Weights of a small self-supervised image encoder: widths [96, 192, 384], batches of 128.
Rows from block 8 of a small self-supervised image encoder, named by matrix and row number. Rows with one number belong to one neuron. Each number is 500 + 25 x the weight over its row's rms, rounded and kept within 0 to 999. All counts start at 0. Numbers have three digits each.
After each neuron's rows are labels from the 100 images, of 14976, where the neuron reaches its highest value: "top examples" is what is common among them. Only what is clearly more common there than usual is listed. The data: rendered rooms with furniture. In brackets: how many of the 100.
# fc1: MLP up (model.blocks.8.mlp.fc1.weight, 768x192), inputs 0-191
# fc2: MLP down (model.blocks.8.mlp.fc2.weight, 192x768, transposed), outputs 0-191

fc1.595:519516482502507491516530498506502487479487526525527533467477530503468506485551478512495487518522533505503534467501534469496505517447494491519489495521473450483550477491492533471495517489488433531505526511527496513529523472542514521508508495510488471501492561462512540484507495546499534482457465541469538502512499501540481493507561524461535473524496543514531482457438479530470529506467477472526511484559502525513492465476525510529500491507503501501533509516505484504514490515488530464471513482475502478517494494488477508466553481520512520471476525545478470519485481491527521526
fc2.595:536488486444494490487504549509497501502543513541494508515488512458524491509460521534451502489542515506523498497524455478544535523520469523447475492520509496502523568483488515532508536462501493528539517532478503502481451453483513511534510502507480557495504513551470536496538499525487491516474543482515510526548517514479479524443480493512439509478521512500475498457479543530492470471490461464509457503519482530500473477485486522473489486528508495515509455508526502533498480530454506478472525484544511489510526516490529503487469506495522481518496498485520498492501503493492471490
top examples: black walls (37)

fc1.305:495491543552477477440518511503538461493477511522480458489505515495462495490499520518487502506484483547508492508509500498491540524523507528485503463532488474495531536435487430557469535504493482508491510508498490486472535497506527491487460520502549522521518480526512465513520510517505559525483492485481536534491481480553493485467521510509471450519503506482488503455512493512488495486543510488520490502526538502494463524517535501446464519502504471514525552500493496554548490536502515466534514490510481479514482476523481461476495493554513503522501506509494473489485558511526498511
fc2.305:483487490543539467458510516514502440496495496533459496471475485514481519458501512532480499526500479529485497531499500501481488512500485496489470466501490473521510506440531446505504497523481517520459489535526506488465483460509518522517498504501539489503512461503486495497496518507505551523498500487492527527541478444484508510496535571520444502537509472491498509519491532503547508471541530480532498477536524462504501550511498507455478475487482427516530511499496490494510497513490539468506478528527505490495496456482497447480477508525503475503525501470486470536515547474539464472
top examples: orange walls (26)

fc1.217:441482468559458505456538486497470502505512534499496532531488515517479493459521511477510504509510505585503492483490512477517511488516531525479481483514466495502502568455525488481510516495482526463488522498516525497486505458518530517498486503525501513508472506502502478487541496533505510530440537480510515511521445477522493537521545473507490512486485484478534453506443504494519492539494481521504488465523497471544475506482503480463490514502522487505511502476489494497530482476472540501478523467517478467505489450485468418460529535487501524476464507485476494526507518511509507498
fc2.217:485486449479489484482467509485513465530496480495526489493495488477459512470509453528494449502460503540490500516476497494510522471507526523502469456517491515497527526490483478511477530480495512449501510506507528512489522441490505467459486520465492529499490553463498502511523548489454537499502493524563465528497486511517493512437573479518490480532532547548524450532489516505454483511502513499506456493544488495524509523505533506467507466504478464516491499524515468472480501478519531495483481511468467488513510512516499485528489530521504520478494520481462443522509507529531481490
top examples: count: zero (45); black walls (33); green walls (31)

fc1.157:504475508466506477493498528515517501513500439478516530482494462487497557467492505506492481474503560470466474507480492530473545508480498483490464464575494517499555518490516535483481525523480522484498494523508497502466516478467515490493495547497537490510532514478457453492477479549505555488472484486523516513484487509517527499440515533521507505489498534464514460471475524533489459511495490499479504520526472476460491553477496488515459463502492471528533453494508484493531488517533510498493496497530526459511510478526480457471498512520486465519489498508470467483516548492544489500
fc2.157:524480482558522505494504497476502496503495488494427493500480473518516476474526554512500497490492511547515500500502552467490510522490511493506453485498535502454495525502529507480444512499534465492531531477504526512521429530498483516495486516501524510534498501534488474474512488496484587515523500493507502464497497511503485477473490549477485505498489497517480481466505542524473470488497519463529504473499508489538460465513469505491497540465524495525533469472544494503530507512510530501498519556522491475499497512491526462488550473508476524556505507513516521525569519485534469476
top examples: yellow walls (26)

fc1.604:480489445492472486543545486522510483482560517475530483484502502533492525474479472521505482534474528491485471527464459475433496499487481468502535505504509487502499515541494468533459507471495520495475523490493488490485527442472528526491544475542477505474494514462440545516491532492513529552504497460503493525525471516516486505497485505495488510502530505500508467457532524447551511481435502477498464499495484519488502489468521491474497500467437475523514482498542482495511536509522537502514499474515481520478476478499487505522513462523526461525487488452486515509520509491493500484
fc2.604:516448520457533485506530493512497433507452483468512484471510473509539501467513492534488507494518476511512524496461501506480525487497523520489506438502507493506482515488538493527490484507517518514500529489467531518528479516491465524469497511584558513489514534521515499500526504499498514497500498521468490543476535466472511499492495535505501531483527526503500494523555474531487498479539545473466492489528517483533514498540468561539491515520484477476511503516511457514503502482484518496496532473526499480508484473446491458510463537480503534455478487456481501536505495442524503478
top examples: count: zero (50)

fc1.309:537495528478487531489537468500562465489486481519511500531434494503514461503469467453484472541454485522480521544499507500512510495503502518463471488527500481536524509481507507509499478521482484504479490488494491473554535502550536469513478499493521513514492460528439502532507540489525460538475465509484490539504502459523515530474509479518513515517510468509484502534487505490466490478496499523537479518489478472495513523509504493507514521510501543522483535552496527527491530533508476506519506563550508519513496477540481451506438489560536495490480506516489488499527481513498471503
fc2.309:444476523510517463483521463503494498489475521504496513506530505499499533476524519496498507513485491490541552519521534496506493515470483516490482566535494489508486534486521485453497527424520488490472503517459519510515482553534463580464512494498524482521435468493489505494545488524518517511505488508549498457516502507536482502510509560522522504504474498502481508476503514487519558518491505486506504520478535436486478523505497476467478488499490494496534477496527483511458503513465464536483527517508459528516504447525553512528456514507477522513509490470505489503492480494475496485
top examples: black walls (41); count: zero (40)

fc1.727:492514533529502488488494514464500492491470494514529493484469488482496503533481510459472511544507467489499516546482483513535501490508509514523444458484501475495429525464551485545500468512519512498509490500511452486473547486487544516510481548494531470548462475515506559520493508503472506454540517513510530476508478480508465510481517489490455512490515467524463477486541480494547487502470510473549461484494521514487490483498471521473494480517513539493497474480460466514520486542508518482521496496472522456481437529508503498530511497493455500494521537484548502537509496494516478523
fc2.727:509461536525486476483466511442475516507500495527500537482488518517503471486526514476483469515489536516489474470512502538495485510510478437532452489496546521435502495519549482465545472570454471526471514484503531484477494532491510497498513517474513474508517502448487514490487522493561511516493494477522513497467467469544504462483492530450478523499508474450496499472484504509495472504520490485511503533515508452534512501487505511509482499489520460507542489472440503505494536504510522510502514518498488494559470519460482534495524490513517500476507445517484525522470491481518531501
top examples: white walls (36)

fc1.7:501477522481552481512545488515512526503523489462475492506491484523508511473491518485523486478472514547490509488491497450531529478566464500508456482484523504487493476456497480543511486481422518491510534493539537498496484531523508518515525493484510484507471520492473534523494496526539513479486529480457507483490496500544516540497479533479518558479514489473544477491465508516463495517499471492540479527533489506465481512521477485541546512510477473565534500532508457487488527511501511504482511549547489507506484494525475508493533475558500499499503547480445507478506503502507477490
fc2.7:499485526523507469470489503458569528541485467485492441518528476502508515514490475490495493510519450471549520534470513535485493508489501496499505499568464502483532522472514460462521556488497489480489543491505549510494533529511502555466525530495522537510493538501512537490506535514487558497497502488449466508505504472515472515482493491486540510486481501526481482483533451503504531526498473465514474523519493508533471492486508500481503478517492474496519487500463499518505488542527507507477496490501500513474424566494516448511472507495501509495528492491470495451507522483519503487
top examples: count: zero (46)

fc1.415:498525510546475533473482522493478469502518491475456507490513493511439469519502467524490536506484502502494483510504496517500475543516480472521495466488505556466483495494507544508524502526481485480548546494577514522481563488483497526488507449500519469507517512492441491472485502495495480466479495533491481514466483498477505471538441485506505493439480504473508462509495494486493466504495474531491521491499502456523497501504453484490483511459481503485532476513499508534500524480502540490486462451505500485547478472530477480517514532525450449497516481518497496537524533504455467513
fc2.415:505459512520478506432468553463482450474512496485528494521500455484520456490518471484474522516475470536478497468468487520462526501522523511453481483479540524495464471504514504469467521541488524497509454502525501468491539467509505501483446501525494528518492469453496494485494501534516504473536539484531501486447496505491494470521533494472510526493491517471541464502487524491502520544511498490458558466485555470487491487484475527497503524488496490503544499513511547476504522477501457513466517500502502498485479477493525530487544494491495527540509491502503492492516516560540487485
top examples: pink walls (25)

fc1.510:516487526507508505489518476470543538515546487500456499463485466486495518495484483521518477534484543441489461532478531497489515506474545455542451508550507499500543494485513494540500475492486479528503476486524495469499496517524484516474482481524496543508498519526463516469480488516531494496541525507496470481498487556468537484500496512537495458514490484553515463514478518561519455483537501457500476510516512539487499499505525508500471515475517504475509445471495468510500446473508531519476525546511500499483451503525522532547507519485461542508510517484518485503517526487507515505
fc2.510:546519447486543495492509491513500533508488493536443512551544518491496488483527508465515526485523501490481518530459508554479490471498499523500522509470514541541495491512435502488487521502494473530517495496491472495530537514475492526511530515537514503518501467536485493515459466489446487458510467451478444485457517524485502535516500531480508520469517515459487527467547480515510540513484499493518513467513480486486468518539487505540472515476502454506479505503544524535501514520475464533491523495480508519549484493513529514459489480526493516526463465502485514482500494492546519515
top examples: orange walls (27)

fc1.516:489501492484522528500460496527455489487482481526472523510506501515468469554480488520478530504517502532490528508550493525530505497505477494483515536525497491510551501498452532526476546551540531525505450539493484511474513487455477488538466521536495455513487508526498471534470515546537451506481512503455533476496482470508482494522499539549505525559483485524508519501507524479470505503501487513507473476490457498478477483486489483474496559456506489455528537538501510525498521485472481541499514440492488494496449508498517468506473484489531513501471505469534485478520501501502508492
fc2.516:473542494484550523480523490505447515490512526468495519508544483514531506486496516464499530449499476516501496514479491453534533480490487525453516524515522503500486495462489490507512515457498460501478516498481491513545527496441506523522519440537519504550484471498481472476503471490507480453502482525521496525497514508524554490488573501478486467473558514462470483482543469532486467491524488501499537505481494505451476524513506513459556514509495510504492511524511489453486513496490516522504501549507469473490503477503496464453500491527476473548504498470504497489466491460497522517
top examples: orange walls (25)

fc1.688:535517480527545445456526488462480511489494497491519526505459491499425488511522514544493538486506502522460493542456438470520486521501523489486511539510506519553530497536523470487499505517488469489482460502505485499519492492490511516494474494548506502468529508512469493532516468516464508516531481505509476506516479525494487489499479550483485512512486494470538470514478520496488515498544516479493513452472524489535499538513541527490463520529518481537495471532474463454512486522506490457463515492481514510528452479487480517512524534523443504494498529474484505484548486460518537501
fc2.688:523549452503542488490513500554488520520512497491481486517495480520500531465467525524506509477502511512497519491467464511485498455506482510490476509501508508490536513475473465519509498494491512500518489485504483500535492466462507528495520502519523472535528526506489479504518483493448515506487489510489490468465487505499507531503544516480471451480492546528486491485503513512518453525502513517514521484523537495489495494503470460452534540487469506528495519526521485420520475458520474541446502550560444485506495513469578494495504488502515550501499465450499492477531477500556493507
top examples: pink walls (35)

fc1.237:501521500553505447489473480509482506512549474512554510510536497495516533496518494510527526479521490499505498512469499479512484479465473473503467510507505488537509475492495444522518521480491536490467502518491543494518478518501474516462512504489502521488533485466478471503508502514504477524469544499481498525509457486526498560465546492520514466511458529559527482530518469473474479504580486524490497534439473492530475500496517536543495500525472533505546520479486535550496449522538479481480509529517474499487483495483488501504504488478474530480510516529497506458493472534459498477
fc2.237:459425522501519494516515505491510491521524513477472504457485500500501456474513485521503469515547466470481539522544517541452493499532518470492477474512492524480507491508502486542482554506457484550494469523533505492491543512539538456504468534475500500482494553492497514483530552536465512521502516477472549518493497472502473513488495505465508485490534490529514454525470506499503528484567488483504511466544535508519460471542486480485501460481525487527547495512518488501476499508514498497490498540476482549484505489459521499476508476514486523453502496490500498519519528514516481512
top examples: black walls (50); count: zero (40)

fc1.192:489512527454505440484503460468493478500501531531492480482499507478469517493505554491486465493473491492538477511536492448497543482492523478519506498533491482531514511531506530500494515493504453500520455543513531499472494514547501510493475476522500495514520479553520459500535544503503532509514507555506473464516486471493471545503496517513486477509471524508545483547491460535526505478545494463511487478466531506576532515489537499454470508489482533496519545505501492506527502551482533497478545490528517511518470483467504495485480527531513506457500499472507523480497520508458496500
fc2.192:532503472467535499464490527495476510507487501528481445496510473450486505494464450482500496444520479500490497529497447485514461504534503516487513499519497516498520551494500528532523513473537520555477472505469462448481538464510537508509513511472536513480537506544474506482539511465529515534506519520510489518484455504488514510563519501554492475490504525506529543524491506544543523522504498511469497479521526490477492492527495466454498523529518491501490514482485511501486506451520478527467470538472530491537521502517501500530450499522481517457444502488517475509480493492518492506
top examples: yellow walls (29); pink walls (25)

fc1.132:498483540499520506472504502524525456516546529509498521488495503485482483499493508505525465469492507509547470527499502528553512492513499463550464492495513501515504487505576427495498439513495502496520517518471512482533495476530549523489498539507519494525519518552486498455508533465477518484527509547511466491482492567501481498457504489520488494531482504517522520505485514495509470472524505498521531492544532504517480469505477498490479486498508477567503531501501463532500552541529480515538475511469498513513524497468503464506505524462442471493504496507495441479534501514503487500
fc2.132:546462501565473523477506522511534497525529474501502460495514476503463461455537503478473515496511483490514477522524519533496476538494520475507445504503465477456538508535497496452524544508513482480532489524499474479500536468516527485512498513471540549470507510505499505494506507487465556494476500526570470490439511516530499500530526510501444480462479478476494506472517524502501480481534491509525527492488511498530489516505467546568516507492475471458482508523485484477504520489525493473533517441490504497520495493492492492535534519519480514509531517482520519492537511522513490514
top examples: orange walls (25)

fc1.28:548535516483501539509461469458507492501513467514479477516509480497479508510494486493499501503491479503430506541498507500499512493518485496489498533524486534537484500552487516531489531474511488433482487484508455503473504530502496525478526487463487496491536526529486505473458496528512480508509513531478485470473521510513518471555434510490451489466514499478506479489480541539518433531529476478467504480473527486457484493460461511492474536512505486509504526539484558496526511503488500490515512459496515477510444533504494556528502520516473491499493477515537525459476477505500490545
fc2.28:523482533514496508485540482515474493512457483499436449527545541502490463495525509468509533470508486485476482462504509509515467468501475484474517515475517528495489438536524510499498490504497514491508482487531489468523517509484501543496499484475504485511514471521494479505508472512503495491473505486519519481480516535498522492534464513489490486466526497480478574460542475475527522541450524515481557508463488487491447502549478463483463504466506526511514547514508494523525522489530478467510486522513487505518509494516539490490505472458481537539455513480448516448539510466483504514
top examples: orange walls (32); yellow walls (26)

fc1.496:486497543474510561454495476507447516525511505482454532488506519494465478510494484492476520497521530491517453542513484492526453508487541498524504500520463498480514468491450527472508571458457458470493487504475485501518497479499494510491475470467567495494477513522492439493494511529522516483523540462516482464518539482492497497545513545507489495500528508537469468496503491514527488485505533512494469518498556519503496495504520497471502491485498496479527529517484522540497470504457462540508486504461477527495514503510516497523509483477526490470509517492537462513491535498549482448
fc2.496:486475497549471441507480474507484498513480494485494477473501503550509451455524513458501488541506465484500498508486498481529494482535510544500493489471510515464452499530488486555505452519475509473477490483462499522483496494483542518519469537507511454489522541457488497507446483450521523541430468489473502517456519529498475519501487466499529480450515493481482498538506475508510506510513486491519499497478562508479517533532524497481492518515546481496502461503482497510547530524480496524519481496529486492521456484523514481482507503489508515470506502481544512523518496436531483495
top examples: yellow walls (26)

fc1.429:498501465507506480487514484501524431547496482495487503537474510512482505509504489513488462506499467464497451486519506501503520509498465499558544514502533510520512522482500449456505530514502483472466499504508528506539502532494488499497535436492468527495521507547510513521533514498404502470515535484493457528469497493520488500468538484466503445546521463520481460489542484507446501464485534492511490503498513483525448523539470499483493474528517484499491511486524481476486486481529530484536528447489479484516488468468508489489525463498506506503480484491499481501541484478501463507
fc2.429:524486522517459514497486500501574452434479468497506495469469492512522470515484455502540538538491518547492472487525536536447517487493498512509485488537454479503489437493530508509522474482483523511495475518503469506491552472508516534486511522489539478499508496476496518519537481488485553503489518515492522511481516490500470536478529521521448473518480513497494516512506511466460491471500497503479523500502474524517508516551448502472468490478493487540455514483487476485523488499491459466524451502493516471473501526448507510518485502485513507464496436483505496479533529520488514530
top examples: count: zero (42)

fc1.242:501559487517481498512492506510517488506511454519483498489496502464481494464540497469524467504474511458517506501523484512458489547533522456488458469513490513519475532456537470499527458509490557508472486537540496521500492479517511483464480526478508527478521482511505495472448491492513568463494545498502502530499498525525489525516521470572520479553500459476460494510459519506481484461531506469527476509485542495526480498497522501536456489496469483422498512463490516514469495523497498485508512518494473500472516502530506532509484511499500474482517556524505490494495505537515473498
fc2.242:540471520540473527527493511506524480530493530523480513496540536478470473495522503490508553503506484485488453519542531548517486536511502441539451503521504523474480479502496478486526484521467451494521490475466495479518513505516501490491459499470531546479529521506509467487494516503482540491517505533467504472515512477531526467504501523510514537472456455509527493525496523510511468511539495498508525485514528494512506513518516488483426453480543420490477462468502509522501503520513484487490528525465533524454487467498493519538503476520491493474528531512491487526475521467512476511
top examples: white walls (36)

fc1.454:526485476567497517516513539463519483514494504486500519513500522494522492471495543443504469511545511428505478470537497511517498510487487498483501531554481502512494510494454559526507494451523428481481511533480492481524467471504532534516481550504514515496497541507511494496503488533499489510492516490493478536490509527537503519483500551518504496530497508468552498477528491543481521502482503472493475470481528452517430510517502451491466475523554527540474473511505520483508486476525500487496469509459486523480496485535502473494536516530515523503482509476513527532511514525496505512
fc2.454:502488507514562488490493500497504522486504512543512496517532460498503480529474502493517490499505484533457495515500551541499515519475512536496516464495491482488486547482490551496476501506468513485526505524478477497514489506484461505522482511525535503524519518524487464547491462544491517481513529486526469543492478505493470497463534482524489462494502468488509543476528501551549540473486500536488468545497465457489492505509517518504478539462463536523501489488528500509476468562506509503500480503501466501563490516469516491529515472477443468460512489533475491469461542465519465474
top examples: yellow walls (26)

fc1.45:497496507539511483487471510478497452531516510521512497538537495504485504526523545553504559518497488514533468535489472536496524521482494482509483472486528540489488511527519505497465504499505477450472467521527538543520534490497513455507491483477484510485494468557506442515493500475507476469522507511503501494510510491482490510475517488539525498499534492530515485518477507512539448500491508501531520499483495501535504518494505516508482569526492518509468474509513526492499494482549499489548483521478514555480446490570549505504506558484505538458451505478480518488529497517501551488
fc2.45:507513481455498519541461495513478516471493521493536509466474522514510510511468531489505527495498482510491534503483498536466516470458520541487517494484468523478498486523444507531504564487535498543499501455513494498495514527533474498505492523524507482465463494473520508494514463463460476480533467521518506497502463471470514495522544461473481537474502518471564520509529513495530498509523503537553509455522535509482503516532499490479510486453492445479449537489509510534516480494498522517527538500493455497461449493483492489504542506485481525460488459502505503535485518541512492510
top examples: white walls (35)

fc1.487:479504506444506469494463487500523487508541481496527477484491514517487516503507553511493481515594516519490479526537523523518485525527480494497556487543521476515527525519474503480449477537533504515482508479493517469499513481514501493514518531557503504504507498503513500516491481547496498510490513547490541513549490469499505478463524533501492485492490512481495524539490523514445492504503534519528489511495461488496510472526478515494481542473511471456487517479521551526557478504530507481559493517470483456491531461521474526487535490480523514475455490533494471515519523484527516453
fc2.487:476466488532493491525473515508523491499506489469542510483517521488491533492521510482491487443478499503540465519466520501536501523481496515496533456481478448512514508548545454497482535495521483493509514480496535487513483472508549487516497508494533531472509523570444505486485486488493533512473535482531523523464542550526534480507523444500488491504504504494531510495498518542488509499497479504516447476462464491518492526473502469476513525460476453503466511505549545532490503465486490458514490480507505486538563514482487472508517525507497519550522499497465538500503501525512522482
top examples: yellow walls (32)

fc1.154:491519491523453500566494473490486472531504511434513552490508481470501480477494479486477482461487496476471497497496528476500501510486483481465471498500514437487516489488482518493545492547527541520525488461530523490510446501501508483517477545514471494550525542489486501478485493521501553465504519491515519487523492494501552505501487495483515509532504494449477523548534478497463513538511486495524474494478466518512536493469524549494499574493513536491486459498494478481488530478548523492522533515494508509485511510491480475499510483536485509492486517453472516492534519454474452479
fc2.154:478499443549518510491542509486500463479513500493493531500519477495499511520472472519493484490487482476488473523459479533481546495523487491494522502536502483500499508524504496551499512513511518528470520484510540460486486536477511511513498557481508501466459546500497512500485505479457509499504471481524501450471478490498512514564512533494528478513504530485469512453547468463501516504514535484503512519457552517490473500460452510493446486469470481475509515479522474502504526513495538485558495469498467516519475493480500464524525458465502540535439494527510515468530508469535503526
top examples: white walls (34)

fc1.407:508498488519461488481503512544459516498504511480516522498498520553534513461500469444518538506497485464539506485498509497445467503461480467478474496503487496527514507475458453514516513504434509471536536472490504493522497491516456508513472473496485446522499472464491519531508471504469555479491574482484511498497483470520485516463579481511527502533505505497523521472512472510516501499469499523519475506454472538522517481499486526514496493506487486479560527518473516492497519497544500488455529545503476479484541490512479499474503474473474513492527469506499505491510490530496457512
fc2.407:463489519527471536484472494514538503501468511496519514471493508496513457503493453536468493518433459536516489513510512530451511530464519474476456490539449498484525520493464503513479500513477523544523468508558512516513494489473462496557490497488511515459489494524549523522500478520474522507528519515518534493465503482526495519494459539479489502495492503529472496482475501498500482509524521502489495471504523528489511503487528543482492481525502479556517438467482505489496481541518480466489477503461495510540461495448478478492518484498500519451512519504486514531502563535521479468
top examples: count: zero (42); black walls (30)

fc1.81:503494492523483520481541499509505510512484513529539482541522577480474460477509507496462498484493521509494466509474511491461503477510440487540489443504505493475527504517477497546500528471501470546465500462497483480500565551493488470548485519448539530535499490553513486499476542488469483490482489501509542488494523503500510482502510526472492492470476533493506508501488477536499468532510458527481522465488488545491456524494547497476520528525508527496484470490523505547481536510507521483512496511477470536492529485501485481478470467488492500488503525498459515530507549455501476487
fc2.81:467502484530528478502481499492508472501480502503534468520482511458506514501507484477487485562485488533472484427462525467473502476483491489477523551463500475483477525502521447508556497512471529503449520479485529542495469529506476481477459522494489494504529454483527504525565490529531528475497461500514449491521459499499502554498522475503492495536506522480512532548541511469481526467497490519516463494537507473532504509494475518458461505512526511540504520474489505484473567524514506507559504504506458503517508480499487483506509470494492495493473485486485503483525505521472511514
top examples: white walls (32)

fc1.512:493510514536495521490542502496506511541482517489505482498461494508533523476459498496506490505528494522461471536526512472474508531521493517457469509491500523487511520428467465506478538538481513506530505494511476507513467515488477497478486466461513513561514479515529460522482506515489532435465509457510519509501534468544496470471494539529461497499506488468531489470521501524499530477524535475504462453488458513515464519484531478462453528487498464503560514521513525503477516494495514502521506504487447490520500468507475471478511544510478507488517531468481466515487549488541472508
fc2.512:516540475510495523468551469519483481484534544526488483521519512472481526484504492516503476481466449522484511527439530501461532485488497555478490508483487535510534515453484493553465501469476497499512487496522517492459526497486467532512488516515478484482454481518552463505491501508516543476460511497520499547492457468509484541506505538511483455517507528525482504466464481483512496536480536474486520487554501505515480479494514530483497469520498467534480486456485490505518502502529522467495506526525470496505486487493461453524498506479515509465504487474454492519503574486532498483
top examples: count: zero (62)

fc1.446:498487478524492500513536518519480491490480472514462481486473467509485509501462510509510461535475498547471489476523504499492498496487497519501490508525491522487516520492488482491517508498478497516512561518487526509501518470502486545479473460518484489488489528508488443471476495534481526540463493481438516476521509443488546493489510545484462495472519502532506456468481500529474501518516524447478502542490520474529450519494489483454473505487528447499533481452502477472523502506516543501518534521498473436538523514494517475470530520506507537501522440526477489535514490513566507519
fc2.446:485520480460504488494522507500489471472479454524462507503507467446506534459499519507525500494481522510481500515486526449528505502483519545512491477516502500504534531455494517540488534503500521523510489512518493511491511512483472515492504463508519498538521496462543502489546484512486546476474470506476518551520524485489507480494469514472447520483466530526492519494491458535475532515497528507476514462540498525495509480514478474538507528561479497528471481508541518511543467509456521484485498502523527476492495554496481494468531467474505480475482513487440483546484537445512522443
top examples: black walls (49)

fc1.582:519481562464498517485507519489453482485463511517496484538529465489471479516512520491515515494488495491531549501517508492500521493493497525452523495488472499481502514457507478534551468486499526531478514480532463506544522538482481474472451474473509511504491520536474491492525516467479532479452524506500489482533492487500474501468531522462494479520544490498524464499539489549475518467516475478474502517480486501468521499481547481499475475492517517483459531488469553497485479459473549542535507513505475492480466495519472536504463523522549510484505492493476468524523567524507489526
fc2.582:502523476526502514522483506516448469529478515517513497499478502501509517531519486471491500544462461502519546529502496506477508461474490491489502455536519492502519490473554520484517532465517530510460467492527521470492490501510441537486508455503497470457474483507539476547476479497517514503518488550508487489455450537468517531565506478525473507516496521479506555517500541513517511546500504509479474479507510541499505489430531479452503503564529493480476521502488489486518525495530483497488508547476529518511562466499486480511518491496512486497505472467499504474505498480487521514
top examples: black walls (27)

fc1.116:479487465491514520519522504489506514501487481498475467491490478457503513492496477496525520510513469502514452447524461518533472516472499447530486543549514538497524479485491513452505541445493524464493498561526508529506515466510518546520533451471519500509522530517460466473511511521483524462502520453503470499443485478528492490524549495467461495480504525494510466501499504536478476536529480508490493536546522492530475523518502486462515470491498483487521557529508500472452529486470499516488491508495521471541488510467498491502515510514502501518509493526502488510505470486547506562
fc2.116:505481527462480524491476525529528482502472488472498519520505497542492468490490499502483490543542512521488503537503550504516521483505486519472491467488515498499499526528495555581480492496496478568510482456523456503468534497536516482492513530480497531515478462492525551500496508511532508497455490504493568520473499509496505496486459518501481477500465445503478507488435502475536463504516538506517535478480481514501480518509474497555489484491504486506501480529504509497525499496520461461452493511454512484456451486507502517480456493508499485437524509494486530521496509481477541490
top examples: orange walls (38)

fc1.245:467454552454505490508470504434501523502482478483489474493540497467478481518506494475517558503544479522483470522523502521474493505530492491502497525496537532533489446525504481479518532507520537525477491466514462455461488496478478507507499485473511487476499480523502474529493509531493513518503528488467480437474551507489513487525470511498459464504511498485521498526494491472460526482529540524485475488439510517521481510456514495496484516522503491504504524558498499514482518550488537458524501490504499518503487515514456560557476498460472521507543509491496520498524489522478506534
fc2.245:498489479510519472467491496505487514535479461452466495500513509517484491536510501474517472489505491457501492456507513564520477495499481515490498544463509532523506478493508510521484495496481496517488510512514455466501534511500538560466504549469505473467547509508517487483488527478488473486464478486488551485491482463492563500531465533484470448479489542499483508464497483489532522571516482481478547470509515519498486468502533509495547475497452518508525513510516519482499547484511452497484490555506504470500511476502481515490453545470494483456505468513515519481496503502533536483
top examples: orange walls (29)

fc1.89:482522488471486483494535523465475466480512547500520490498504525462508437499506472513542519500487539440510526507499477507518473498498532472501505495500468502491502474564487511486493551498495481492469507556535499496541494499571465435483553478515476539472499483510480482555477536499469500470499506534493506504542480511491494508541557508502518474487506490530524489473505502496513501492532441527523481539521477486522534494493525476477526460528500501517456501485481486482508502452469515525517504492485490468497521488516499464492496490491490476464484554509475492493545504518469492513
fc2.89:455542474504495494495486484508485471524509492483529500513469558483521492463458490517488461480502486459565562488468501518504533487499507504479505451545483494457506516472528483498500529482492446561482507471515522503501531467516507454492463505505474502468467512486509540480484530501490485501499471516497500473501502477520493542534542455535535549462495466501498496523465481495502491530497445490511487527474494568524511512475526493544495473538505488470459475501501502448531464468515501498485504491506521475486491486472499482526521483507507501482509511501510469480523540549502500496
top examples: black walls (58)

fc1.578:499506482518473462482499470480533515483444509562550487473532471468523472479513486517443542535439486480556508494477511503493525481514503509485542471533465535500505517449498447510480484492516529486496439519486507489490476533472511469469460518519507492522528476495524484475510489495508490499483473551469487525540476494473474495523502528511469463557467516503468540524516491530506540491512525474557470451499450485496522482510523497525496498525498525539520491518493508515498522505511501494490485502506498492507478494521509515518501515505529510468450499499502520504483451481494476463
fc2.578:486500526471478511550485523516453530491491500479551476495491459487436539497493528506499525490511519512478481482524449474488509498553476543534500511482486489492516509506478516527493438495468474526462487545521443466526481502484481508507518474517484485542503462527490497478508522477505455525485519483498453466486517503523488493507531532510469444513482502535519511543500543540486510480510530463497521467542514460456531498488519537469450501468511498526512528472509484488481510480521492506505514521510461469471557489497515550488516505495529502491483500476502480526474516510504480480
top examples: count: zero (42)

fc1.361:477518523482501512471506475494509495520494508450501503443499470498533496478500477509562478527471516455517540495511466489512465488520492542503468479493470509514536525453474467519499517504513511500500514478482536449503478488496487547508490472459506555516516500485570479499512527493468498529421513534501518491537517507499557535508494540482476521534476546535479510528473518484516495510519499509529493497511480531498458511462495505495493508489488483506477492493520528525493538539462468528512497499502445471484504482527491515489497474487515562530463553492506478516514481502491468478
fc2.361:429502430549482459515533491484511523498507466524503470481522471520453504483526509452507513493511509505503528502478490492496528521500504498529487490521495491498541494466481477471517491461488496477518521560509456526426490503488510509471497506501539538483460443497490492547495490506512522482478505461487467493507535531503503539496501497482541507473494498502460474531510441517494488495498469456461503537506466480496510483533491501500490519494479497474513489502501520497470483493521474526510473498510502526468551504507472453491536482538510487496524497545460516474452512435490505491
top examples: black walls (36)